From a checkpoint of a small audio frame classifier.
Training: soap at rate 0.0015, 6000 steps, batches of 64, held-out accuracy 97%.
Rows from block 5 of a small audio frame classifier, named by matrix and row number. Rows with one number belong to one neuron. Each number is 500 + 50 x the weight over its row's rms, rounded and kept within 0 to 999. All counts start at 0. Numbers have three digits each.
Before each neuron's rows are labels from the 100 clips, of 14976, where the neuron reaches its highest value: "peak on" is the class under the peak; "strongest on" is what is common among them. Only what is clearly more common there than usual is listed. The data: melodies that start on their tonic, played by one synthesised instrument. In brackets: how many of the 100.
# fc1: first MLP up (model.blocks.5.ff1.fc1.weight, 768x256), inputs 0-85
# fc2: first MLP down (model.blocks.5.ff1.fc2.weight, 256x768, transposed), outputs 0-85

peak on: E4 (72)
strongest on: bell-like (100); the note E (86); tonic: E (37)
fc1.620:498442403462500637483440497583517423471495489482506548508520429509465425539515436509444427543533516562571436500465538496478477414551516487475484644536525510461486415556452558476456596483564487462481454518557578558559439547524521558515435521474499552522473492
fc2.620:552492601578484474536506553496479475539500506484540491582474484449514477474567482541452523544565473421500535550493441537466532547478408461484448558491535458473439455465472453582447588548441443487431515438538473512356534444602475465514538550397535519478433479

peak on: A2 (34); G#2 (29)
strongest on: organ-like (74)
fc1.268:509493510516506644578547463535541426463524492405462569468412466492484510589480562553509450518507526610499510483571528427435463419507481418486458593454559561449484485481429538525520537455544473453495453517519410555538578492447485513459492482456503530512474442
fc2.268:537392585574501498490444514530487495501407526504478505471478488502485530531507573511461371467471490514541560508488478498507538504496489479425527544516426535421419493440422552599500498502480477537436436496557474523522485506541593512506536405413454546402491511

peak on: C3 (47)
strongest on: the note C (72); organ-like (48)
fc1.82:416521527477490482468530451515514522576473547512530561411564518471540444429549393467570494489567483572526517435508531426574515534563561527497601465530464428561485466371450476455520495435431616593542568494532431542503431517535439486527526396484401520524518378
fc2.82:513519477558505555510438497515422557472558500438555388593453573538445516460433440576412529473504470481500485460473432484535585474560489535489427473502647519500418545471463551535414425547565502511537565441585487462566529508505464472583431413506519500445594464

peak on: B2 (99)
strongest on: the note B (100); organ-like (54); tonic: B (32)
fc1.459:501502551478457422459481491562487505590390505545412600558460557500527488457499448464501408559496488571497589551530464504402480408524523513479495489523469512426594522528358428526533546571482472524551443485555512437545463517418533518523406508484553553531532482
fc2.459:528382575501543475461480547531540521569482549559457577481439417471354460524521459507517440450561559480483563538585514534536532578431503440463485550545495544502530495446493465606374531516460487471514530462555501514557453547532526522449538423492438527491564548

peak on: D2 (25)
strongest on: piano-like (35)
fc1.163:446385452485497564532486522505533416454531453447540545439460559488537449502511527560461413459445442562514412497624520520500528450609456500509517510448545477462523473470470554460506502470641487528495511463448480519521409488484598496407503480462494429397558455
fc2.163:449452538466489468506495495457401527370554510520614603495447454488488494486542478576429494545497515412480537485497511567515599506523432499404513514433499498508455464510451580531541588572509352605446455473623428539437494536493410547474461435472561376439572489

peak on: E3 (83)
strongest on: the note E (96); square lead (73); tonic: E (27)
fc1.186:457499493550487364547543399473445378454491510540477493518431511509536551537484521482457473548545511565518484575527607487490529514431498486522430466519530487512500479536471557419575444439566596473569478538471524467499546479491481580445415540490410463602488578
fc2.186:466572464423510515470513466531532444447578480512431462443560489557426503497486476526519508481523559455480452529553410391470455561445519484547567524529469522512447494492504470492485498506496434527483455534548437542619539574577473435496570374519559528428525565

peak on: B2 (97)
strongest on: the note B (100); tonic: B (35)
fc1.111:501551576497523349544511428477505509548433559501422615565503439572501524508484502451557494559529489550612573584514408529467524436550561555466449492530512465507539549522465500485435579557497638529490443499598533525498496511556554477513498571547560496527583484
fc2.111:515367503488447504444479562515480478499468442504444561564469512553439477508556615518507442488482515473541544472558539440470489535500499467465472477485446491447511478377515473543486481509476508474462529315529490523507490549585544480483493495457518459483519535

peak on: C5 (84)
strongest on: bell-like (100); the note C (98)
fc1.635:493576559483541517449538447424553473537515423460633508435485491532391466518418515538394462523474477495532451549543489451539466438536425507517465527524477543589439477489438458474490535493535510508601479506486453437550496409463414529403430453486483395561442478
fc2.635:471547440587588424582588516555531458526474496482499468540550531473463484509564492402440495567494453416514533468562483442495490573537451490519549506478533534421535466534538430585514518532438536509461426509606532529549445478527480469500519461508566491528513476

peak on: B4 (32)
strongest on: pace: fast (60); marimba-like (48)
fc1.535:543628439454443484524423544525516443439449456428500559476504510489468388441508495382461579608522469557464496479434608469476552560389491522507449491519523560499472495459475450479469501521387473507569420507548486494495437530489475485569501509474483502418476569
fc2.535:408492604533509398559553469451440463526581474444480563543424452507450583465432493478560524622464468456473555486549506492477446469501489469390526460524555531516536406560526517477450473487515563536583565574452452477471537567377531501441573467521483501542502506

peak on: E4 (38)
strongest on: bell-like (65); pace: medium (63)
fc1.329:582476413490509460557465533560441403436517496568462480514477448470415498591563493539491478487530525449533425478408548469604537481512470515500544501486606508520463440637537524488498576463538470504456471523522546565652421555464523598509426489604479518484455533
fc2.329:461480576532477597478459510437474499426424491541488490505530501535562557442546448474486381448481473461454442456483485509414599455559466492486543513587516487517545376453518498584408460531501391509395466454568505491451480385544507491455449428455544503558418513

peak on: A#2 (55); A2 (35)
strongest on: organ-like (99); tonic: A# (25)
fc1.473:491489436533514502509501527448448464484489461588530550416510483437524427601559516471545494443489430522563511494644514524560415516501546570469516437440487463453495534550453510530502504603638409541559547489596509617531487433473491441575523470539540521525551480
fc2.473:563412437502512424568465506487475473505501528475581555431536594549465412516504447542476495395441519419461508455526386507533451535561485570471427450563470485501486539505542488556428606548547432508503472503543457531556413502469473460492563411432499471523556507

peak on: A4 (90)
strongest on: the note A (100); the note D (73); the note E (72); tonic: A (40)
fc1.196:426557509555568548392610485502499491481506467461479505476612545505448454514513509532515478488503579552487606430448527531392563367510476442442457468472484542524508504406413457434558520434489515485438432482568436561480447513476472447441450410563511597516531547
fc2.196:534489392592461465492588547517546448496437506612479558475494478529525484494490522416500515484537515600550474482473518498515556491437507514512493448480632529542421525360524518483423474572522503506506528493437500461597521508579560578477571605426517579567477458

peak on: C5 (61); B4 (34)
strongest on: bell-like (100); the note C (66)
fc1.156:474498582521505431579465454464542473429501515416444526529499414568536519577457436511471442565497489415424497477570622498504558527465435451476579497461518519473468442525392477497497480502574493582501469516514483585558570530575489528536551542552597460570475419
fc2.156:553470479499450501439534469512490466589473504490494446592397571513410540560475533480497447501588444493567525540441401401535475528525503594564438472510554506471452510482506512433475532447467498592478528579548521589477456479483494521471417531553524416486475524

peak on: A#2 (73)
strongest on: organ-like (88); the note A# (79); tonic: A# (27)
fc1.533:465534432487589463564508578443445525473516475604563550421519503435503434592579453514468458510527464500494518536527490527493420556465477530432527421474515522462542560567452484560525572620632495514538492481532511585497510481454498483614487497484527528555590492
fc2.533:502410467493492413514495501506510472500482522465605526443571576496481342493573503580515511419546558450468543439520388528611507567564469549442435406532435486503427513550488496506459561536510474491559483579604455510539455476485529488477584441458471452512538590

peak on: C3 (32)
strongest on: pace: fast (71); the note C (66)
fc1.684:480448541442559463633460541445436551546484519532500560467467514488578436422599543529487459528530482498480494401423445468572528501474496547521530479450492497497433474438524542427481472490492579446521563501557378638449528524432568519517486484428432458564583512
fc2.684:564480492493447598535593506495544502529497546510646452604536574474498504457513517457459510503502532441502378458551522537545527471572493517396453604485615504517511533594425482540500518525438524478566524541469483504516470580598548536559539518462487442471471447

peak on: E4 (37); E5 (29)
strongest on: bell-like (92); the note E (81); tonic: E (52)
fc1.206:538547426463490510458434442485443534462440516516513576453536478465516472511490470574527441481487513513525476448514462482473547503487541527488558611442554492480505498449460547480440496464557583510483518512495537415551441472482518435461505512516486417495618511
fc2.206:451541504611578542514511543489564483482513486550442543518489524590521420476573462540469535527602550479494557518540515518504494570525501420357425370419500526436485536468476515437547553473500484435480496491564440517407495455601440506503493520498502515526444462

peak on: B4 (84)
strongest on: bell-like (100); the note B (100); the note F# (67); tonic: B (33)
fc1.221:560397558502537412402474504471435506518376520463467467493512399529468500513477566493419461465624452501503492431448518580435403582467521511468559478522470411535525540505498583520553548471527529490553368494516457530421466508463492504555457422438453490519539572
fc2.221:453528485540543564558483494524511483549535503507436501550468545580489489483515412520592423460502417516510566521488538403493566499404541525465466504588498487504485516464495524451391491434494474622433462508501513567451454464626516416444555479538584447540527476

peak on: E3 (92)
strongest on: the note E (100); tonic: E (37); harpsichord-like (31)
fc1.56:437594446443516406465568490481486563557552438592433460530523513464549571529518487461400419507434465464489389489412519462481529508454604493470420504457444494477479458603544429541484471522553607505408564551457539514539480533472504529571531554505471434481560587
fc2.56:477494480480515418446517563480451467531587471523503515516556462453512632437510501473482506503495506497475471510576469509531507538546500506501546446567474503555532447429490563481509540496472674583516456506370587577575421578494531560460492423434534511471465490

peak on: C4 (27)
strongest on: bell-like (62)
fc1.208:471491530494548393467483589518471472414517410455431570583489450534522415450646494463534577427433358479510477534414440515459531482532620469520573393584514438509490603512480474458511569472499511460535555524536514531522547472510515507536515504495525555520533423
fc2.208:535463426560550404479519568498436471496529522525521434526494512532593507490498538583421535482512522543522538513577535429451421537498526456555476484556518503473504455475491629461564419505418518517558558621609497564449425519539484464508598646511466592423471388

peak on: B4 (71)
strongest on: the note B (100); the note F# (66); square lead (60); tonic: B (28)
fc1.311:491527481453485403556510584551506430528538570534329511446514459515515456527466418458497428518495445490503504659421454561475529485476553532530484561556513505465499486480460454490576486481523588533479428551465494453503565463550490569544530411455423418520436471
fc2.311:540499623472515417471400484489526427516469453518580554501507467566519493523530588460466542544496432517423499510538491451435475487594507491496436458496477533558327439471528557634422439523523402449561485384622499448481513503495475524508467462584462496479544460

peak on: no note (100)
strongest on: the note F (66)
fc1.122:542497505515592544432398444453455348542544505560395541526494508506476429521516482481428516531514465449515502457458561493464590548469503551520532450530446514508522470513449496486533557471481533478430514486504571551484537561469576553504493484438468561514505520
fc2.122:435497585436423463480554562596541527374467548422455370481461438501477409450466513430519497531526545583470516575475607599513493565540533532522473441505559513589604489535575504519477469581501482540559506492471467448462433552590474470502433481455518502517527381

peak on: no note (100)
strongest on: staccato (100); the note B (70)
fc1.545:475543486523527489548541476496506498596509424551551376522494536447545547469579449505457480436446476568495426469439546474516525548559435469564446535565571429476504480454570539563493569398496493477450618448517547451521532548488571538438444484641492467469502504
fc2.545:559522484380533509529494483504452503507518474607501429456532469492454454446586513500551520397568564519505500444465548448515431535525485508420512537484459493518516510508523458462512469435447413558519522576519562480499483509444484510418506452426502406477543577

peak on: G#2 (33)
strongest on: bass guitar-like (77)
fc1.140:451500440463489532445437471578395440521484596485556440505467482509511490532462613507498530570536526541475445518490544605549552615535428434620489516607578452508440492447500475592499458447509443544424584502482423484435464540497400513470509542474463488493517534
fc2.140:432442493517439500438544461488542421585573428413481550584497472439569519555529466518553489475500489485442476518372495474510515528409566477520475483511533512555505528587444516506508641523522454520485534451497585418473490427550561518508401447554370517507501501

peak on: B2 (46); A#2 (26)
strongest on: the note B (68); bass guitar-like (46)
fc1.39:508530439578522553519509485472400526546447530527518543475489561619515510434497419521589490508442484546510473458399528491601532394535490553498543463537445479467434510480530504477522514512526492433468566489515482514425540504551597530518522426498435418629598521
fc2.39:494577481455504551380367515491565431544489548511551493523519484482503413465527465457502474521431518386561475472512478537531453472515438529362523541508557527510486544502504512466504461518477550501517476544513465527527501528603435520603495571458473464539468501

peak on: E3 (100)
strongest on: the note E (100); tonic: E (43); square lead (27)
fc1.744:494563451538524415549456486452521460462551523464544460483485492447563487499519527520506471522566447524565458499526591521490567460560551594458473410494482517521531421574425461453464535526571478458556553512456525491533616502508555462482509590417522453499597562
fc2.744:558536489564513448508448498486515439542595557497554416619563471443435591444501465492507583507481461407531492457569475485570544583516492540483499479480511410574565469433440545490553419507420553466463530443494498591610413485459585530499510452463527479486553516

peak on: D2 (42); C#2 (37)
strongest on: bass guitar-like (57); piano-like (31)
fc1.159:554554565455468496567479527512453539486507565429438530536466584519600523518447421493423460538437389449531424477579509442485463466532509464578491542484401487410519584536487418489491583506527532428504492540460543346455519437541497520483383501534474425473444502
fc2.159:498517535468479520492557513600369534460454462510586535502498541542484533507445494569453606526412460397462541443492561457478499509486475526493458488511517523437481483515520483519552539547410459493529450497474589492471529440459469537470528498434500472559484515

peak on: D2 (39); D#2 (25)
strongest on: bass guitar-like (57); piano-like (29)
fc1.72:468535506582525614553462506517537456441544403477446511506411564442568436516519572508499499449453448474509516516617454482551483459438464509506483456491500462555479466516556447512503547466541557499429488462489546414567399519445594503412433439487456442490516515
fc2.72:481510509518470500519477450512423486455506509470562557456474418568433535442446540513549476513461583506415579551408494503528514487555534532476543526479519529460536438493445594472579553478512330521465501550516505495532577487514456554463405478464569420514559469

peak on: C5 (59)
strongest on: the note C (88); pace: fast (83); bell-like (26)
fc1.44:487484623584558448542541517521532452577511496561600427525558422576455557541521470497519520410579495463491406419436415569477504519492443449448514511514514460563484475516490501408481569484544548494592493532483401550494532551502505577521394351497545528500510410
fc2.44:513548378530513497512535511535497499472551410419488515537452556518488521494637420512451494465527425462493421445482429542530507617426428477555493554511550483409498518432602530505496441473489553473507538531533571441518582564538531517523598504473539522493496506

peak on: A#2 (42)
strongest on: the note A# (82); pace: fast (62); bass guitar-like (38)
fc1.668:435533537444504504564478538403358531519365485542479556513531497496585422458571490562469493475474492573546485401534505476511496550441426560391482490474517518475436478464491555465487471527586574411465526460492413578487505486432570484477516413495427492605621541
fc2.668:511449489496491568562553540489560451505501540526633516525510553488460504460581493450471510510572547438527434455496539547513537431590517508402465570489560475524469580551500537643553534541433519503628438548474461566525491569561550540530536560486420502411503443

peak on: C3 (37)
strongest on: the note C (82); tonic: C (28)
fc1.736:555496474549559519464534532425439435460565454433423480512533533466471539381517434488506472441453478529577489445502507436558525470466453493506504535485483496359440491489472572443520478459482502530428504429504463463557432416525457458456535489499573385482581433
fc2.736:429519541517560379494543466495498445590467530511466541419411509429480480479481437495532495479555460457451621598502524627519481490531520512573510576446599550484421425504531574477454628468492476474611546524520558435478556492472480518515526498483512562490563510

peak on: C4 (39)
strongest on: staccato (93); the note C (72)
fc1.75:442432465567548541513584518573487481421479483423567514476498410509470531499473484567553511583502482401527568475489496435497615514537475484439541460495434486479463494409459470516537525462485497465504575503528588522471534503505483529574469412440437490511689489
fc2.75:535464516466491510511494535446491535543587490434606425561548522545523536557539562446417619417416509476499496523472513499493468519610525476462496571637522507612601527482494517586540460537426431490601608435553516420484463499593608431533480614441541531485365489

peak on: C4 (74)
strongest on: the note C (96); tonic: C (48)
fc1.492:486474619525532461450557464453475436461547459562477469447450546522515546481467490493469535573487562500479441506546494563518527493441480441459526549525457489469504524485473569517625544461419531536527487411526479482517454466469525539468448543585529455539487520
fc2.492:501504474486548568505422474509477422450479511510545528488447519432533433481555517595525569486527484497427549520480540497487425537577486516548520447495474476391532425419536473514489474493489555441560513375505496437517453465531551546607491527430557588520472549

peak on: C4 (86)
strongest on: the note C (100); pace: fast (86); the note G (83); tonic: C (33)
fc1.536:555517556623429564455575497423520484583481472456445435440453482520523432503531514479525600525519501495503523507440547473406457525484456442423455477511420531499365454496468574494546458494535518561511517520543497503422480532492391539524464507410416547515517462
fc2.536:499407539527555445563443534436510427479587455624486481486489429522479482534536454574504530542549492587458531521561522483575479564545484513528570574516507503535420527594542528449480477525431477441609551463531559507590409510573521502442432550447509546533448516

peak on: A#2 (43)
strongest on: the note A# (75); square lead (27)
fc1.101:537481555495514562418518453482488522555450530443525500425490478488433540489443462487434601505477504495498520489500510455538563519498588485524462408461558470646468437489467481462520454371519422460520452561533530458488506500555420534460526506507531484460454504
fc2.101:511461426461518494589526579513481440516530504462436504472471525533462529455514497480535491571544489506512527466485567617499397490507455550530560473562517520404492452568469505405425489570484478471505551494545476516503444505475544438559545452469421491516475573

peak on: A4 (68)
strongest on: the note A (100); clarinet-like (46); square lead (32); tonic: A (30)
fc1.607:496561551447452567403530462554411401447498577489492494472592496501524463628544475552504547497509517530509581423500547440410531358447373492491478490471513422528472458454548452454402545458466502503569466550480593472439508472463501440476407514473491616522481603
fc2.607:541477445505536559571516463473542476458504448562452552480536537487471499409512471425444518392593467554573490467455476533512469568420572513493550423460544501463483507462422518484496394537492521564537485468539473470557522497465492595470524544495562596481561384

peak on: D2 (28)
strongest on: piano-like (44)
fc1.279:528450486456517563486466490452566431441541459500515543382435558475451467520505510527400519476448443567463441531598454410493566391558483480451525550435488423487498505473443580498526497453556505556487480535463489426512416432528512475448508437458413335462473484
fc2.279:416496576487525509491442552479431501476562495503529547517470442583511595439480518498441449556434491447488534520555583542465583540517402494428530502482421561477410499499483494525547544528488376558401461484548496521427496508531465539511519428549587464491532523

peak on: D#3 (37); E3 (33)
strongest on: pace: fast (84)
fc1.463:462589407531469548536469511485444429509510519469590452424407462495439527522507487577515497502463451509596481511496525439439512587501477486428493535572498467465471462452560486458500525357461457426574471560454491444475526511473463570522506508494470515482507494
fc2.463:514486608465520537504559473488528424493557440565456487542505547491506619471516449479491503423545558403444545541484485498482503531488468540412483420469453471408535503479458566467490486574467538507476522561521493506551503457489572568430531538539543509415525566

peak on: D2 (41); C#2 (32)
strongest on: bass guitar-like (62); piano-like (29)
fc1.227:594459468540432542521502552500519531503474466470523527558516492465513529546458497465466501591543482496461487511556604499533563447528499527515535445544500527499466438517517424509528526519510451452307516512478506483431490511489563550543428516523493530477508457
fc2.227:568541529477484585545519461519529481539533497512518535397417560529441513487463540551557483540423464591520511549484477545524430503487519596507551438578477501462454483515547510484476522540407580519564398464433470532485488505416441422461512517453518455610502432

peak on: C5 (36)
strongest on: the note G (72); pace: fast (66)
fc1.708:553515505558463420482494520447401525545575478555517526495506464457467466614551459528476477529508508521491515467494487536440548477461435573486500452414444530479391429422532543585472503393531511604552417451477449534454533491443543380519421481484462551389389406
fc2.708:486547488524462515516454546523514501508470592421618412581519615450538509529463517485397425563491465556480509510495405532611542539478509456524606566511545513473478455457513590453534618473514509446509543560550434572515482508484436503544516530482562608600489506

peak on: G#2 (51)
strongest on: the note G# (75)
fc1.611:587436521482509524531554387485465531511490542506462495475452481606515492491553461476471507488450523526521471424407448424494536467415533419446580415522474587553510471471444430599529526584498481532483435511482475447540452543521533510441448494416455468462551526
fc2.611:517506622550432511512534494494474364596523546505421511523518467512522420493374430526578443478510486550499506589510442409534557543502491460504536479491486486440584577503484476504541459534458392541554527438497540516563512425515483560505458464437471490523424498

peak on: A4 (97)
strongest on: the note A (100); tonic: A (37); square lead (33); clarinet-like (32)
fc1.353:532458474530521540471557524553533449481543522584485524498668568537519505556414449478449416471501536467547502465460520464443529422452391486430472418385535481545532558500523542428541525579471449520499463556485455441433468504476520509496448500490468647575497456
fc2.353:482504427497448473512571474479534496456445468622535495477516453568504559470577533426441487474581503564514475395482543436490479509484506509500534481537543537534485518477377441430569401574423510527551573390480536573556536528506495464488574592467605566490527407

peak on: no note (100)
strongest on: staccato (100); mains hum (34)
fc1.112:466470546542529542523486477483520447517405545490469548638459510441535642465552572478463496513584549553571521510455491520536517462451508529440516487439470427533448473463542432494474497515571536478579552524592485486491495587590450535500591457568415524495499514
fc2.112:533491460595529521424497486487510486506491460432541451466467503444507479512510563520483464445434524505460533527465515405547400440444439537465533544497487569498501431570487438560495408403505460606455591677390474484481439533551533451512446451499533550467516553

peak on: A2 (42); G#2 (28)
strongest on: bass guitar-like (54)
fc1.263:417566525555434532442553465507503477527530565459477512474499394444481520500449489498504434497502512504605572434503566461531590589470538491568481451540475588553455587548511596605602486355477495482520597493424438580469540426474554496460457440558485495430472499
fc2.263:486542471548395562408510511555481534450504428497475502452507457444579553470513485525518537500465487451474414564385547410521521558516508467609551471568529515523530608428480445507465519490519589475551539448435601446499482506493366469598538574533489468430489469

peak on: A#2 (66)
strongest on: the note A# (85); square lead (29); tonic: D# (26)
fc1.435:436519468496522571576491490468467516506583579554568510445589458473510486473526493403519416500471434442555479496481463475558554485470476588551457441508535478635496540459403504483551563515497468546446503471491516521461410482480540506488455459586474528525506495
fc2.435:504501461454513477442463414525535518479418457408473469417491433498518478488513544505541605467503562492560412418489494532502506572460512527511502422483430545531532521517585494512439512467547476550548524533598527564517537574510398469493557422521459516547529430

peak on: A4 (57)
strongest on: the note A (72); pace: slow (64)
fc1.303:426553593477490465466425563375499468508532561558558485544522360479429472510528556407437548533515530525473402684420509452507539550475497503481507457469474527483493439490495517385498481517337498464542498479506548493562434515495524576553534522481529550556475432
fc2.303:489489477491536475535570535602543444475509483489484496562471641471459546461456521470559593563472428495565580405538568554488522372546514499537508422602421514482550498515468514600495450579557464523479549579633482446442482469544393634492456412562491472418529597

peak on: C4 (46); C6 (43)
strongest on: the note C (100); the note F (71); bell-like (36); tonic: C (32)
fc1.193:469469446624532509538562508531405571438460517445495435543447470534537485464473508576486537539588404419525496494504567519427490535551514508498569485552483517469452488477512538508441604506553413541494511487532529559429463438532444520533429531338487598488440584
fc2.193:562463570514463485446488484491476594482563520564589490544531552473497520521556486576407494464460558502561460497443526505553524638479436528440483641554519456547548544530533468448499504572444459493591500495429528447455325515546518510492556557485533526550362549

peak on: G#2 (75)
strongest on: the note G# (93); organ-like (45); tonic: G# (39)
fc1.277:492446509487477564460508539551532528558423434486427480468468509531408497593511467509553442500540496601531544497635483437476501526539518436575528472519522515443465505588505490551554472513490485445528462478514443501501525434414499510529394479491636489503490483
fc2.277:428454507463483443485401561490452459532393438558468521452447541590515526534547547506468398461579552476531494478400494561523509504471501574395429518542461515530577540461540482552446572538474515466451500493535590502587487496477529599557559506426468498395519526

peak on: A4 (95)
strongest on: the note A (100); the note E (68); pace: fast (67)
fc1.5:584497450457432553486524521478421528513460426489521504603496507405561425537526384512454544451507468509517537488463590496422540435523565390483560549462538502600545441500558450427450563518465543471524427481512522481458503570495550526576471536567566518484462462
fc2.5:503462499453483528486508521508547481496524471557561451516497530586516517477560521511424538503557478521504492480466503475469522544529429447491508477534587503528465541546468525418542566605503457474607520466453428583541510489499475564431501553500596573552591509

peak on: D#3 (89)
strongest on: the note D# (99); organ-like (70); the note G# (65)
fc1.746:434547536507503520522525519592543421511472477476424435622465560488533509565529436514521504489384540552512556492456494462439569511540470480473467478379436490518485514511598569487529433488451590476569473511506417491488526503521574529524502501488480447492534595
fc2.746:509557447454451575510546431519497588459452457561574473513593433564414524445514522645471511477534511527444549598409521522532491466547504531564480514481556473530533469629563498511516476466432560446485438568408533494558447485520429601522506534467492521502530444

peak on: E3 (39); B3 (25)
strongest on: the note E (84); the note B (79); pace: fast (77)
fc1.176:552524537589527447546466487476483484566565662483526476474521537433508496471484562538419489622559623449512456468473524401483562513541450582498414413529442473555661465447440562515523583519449431516541462531460477570520565552568538519507465532462516485416555445
fc2.176:438527566478529528404533539466510467469546463568573499438460436531554599591456590461461514449497478477583460508518496444490386406535431470489560589514507424542467511479496495551444511479624472495470544436495462609419424510542484532485456524563480534483544452

peak on: G#2 (49); G#3 (41)
strongest on: the note G# (100); tonic: G# (30)
fc1.747:485453529635419580521530582454569475455458419526436580443493501467449475567497541517457402500481456520380553510499541527579415595428626421562465382567579582441429562527447475511501489481509492437428547515539522523440527477501513518416436547516514523518589480
fc2.747:562448443546526484457425528420436475595460577512473583523434508544454544578499469621503502474488437441538545501481474496454435539478420468599506527557433533525514564473486544439523342519456586468470507441443555516576485488429595543499521585455481536419566498

peak on: C3 (41)
strongest on: the note C (65); organ-like (41)
fc1.421:466598516452593451547421500536520562526445549508548570400496527470496514511490450458494533560491564501524504553478444410435482457510461553500467499523555516541460386514388517549492495492439497556529527476443417426436551528491496492541445437587490531611494564
fc2.421:447525507488480537447567496487403493542602540482556468473513474484417546413491537492494378456499456501418514489489508502544430576606526571504518487462511509499555463484422521497602553470580441514486592566556493534501523554572516438564531639567500463518432434

peak on: C4 (78)
strongest on: the note C (100); pace: fast (83); the note G (68); tonic: C (27)
fc1.675:443564562609465502468543468478556419546487531422479487418477464503487468498569596513492509602494498442444497513461539488507452492491462469510518435531501529498427507473437534436491528395513423610543469419472515537501532471447416516466459502365455564531577529
fc2.675:486333468462495462502467484428467454490548471650469467508509473492484488568539500518518521523614454602558599452469448441497550584516479516527519551467406470498486452519525539447518542549458452481564554517511514472550316360565510535486555503500529602569413540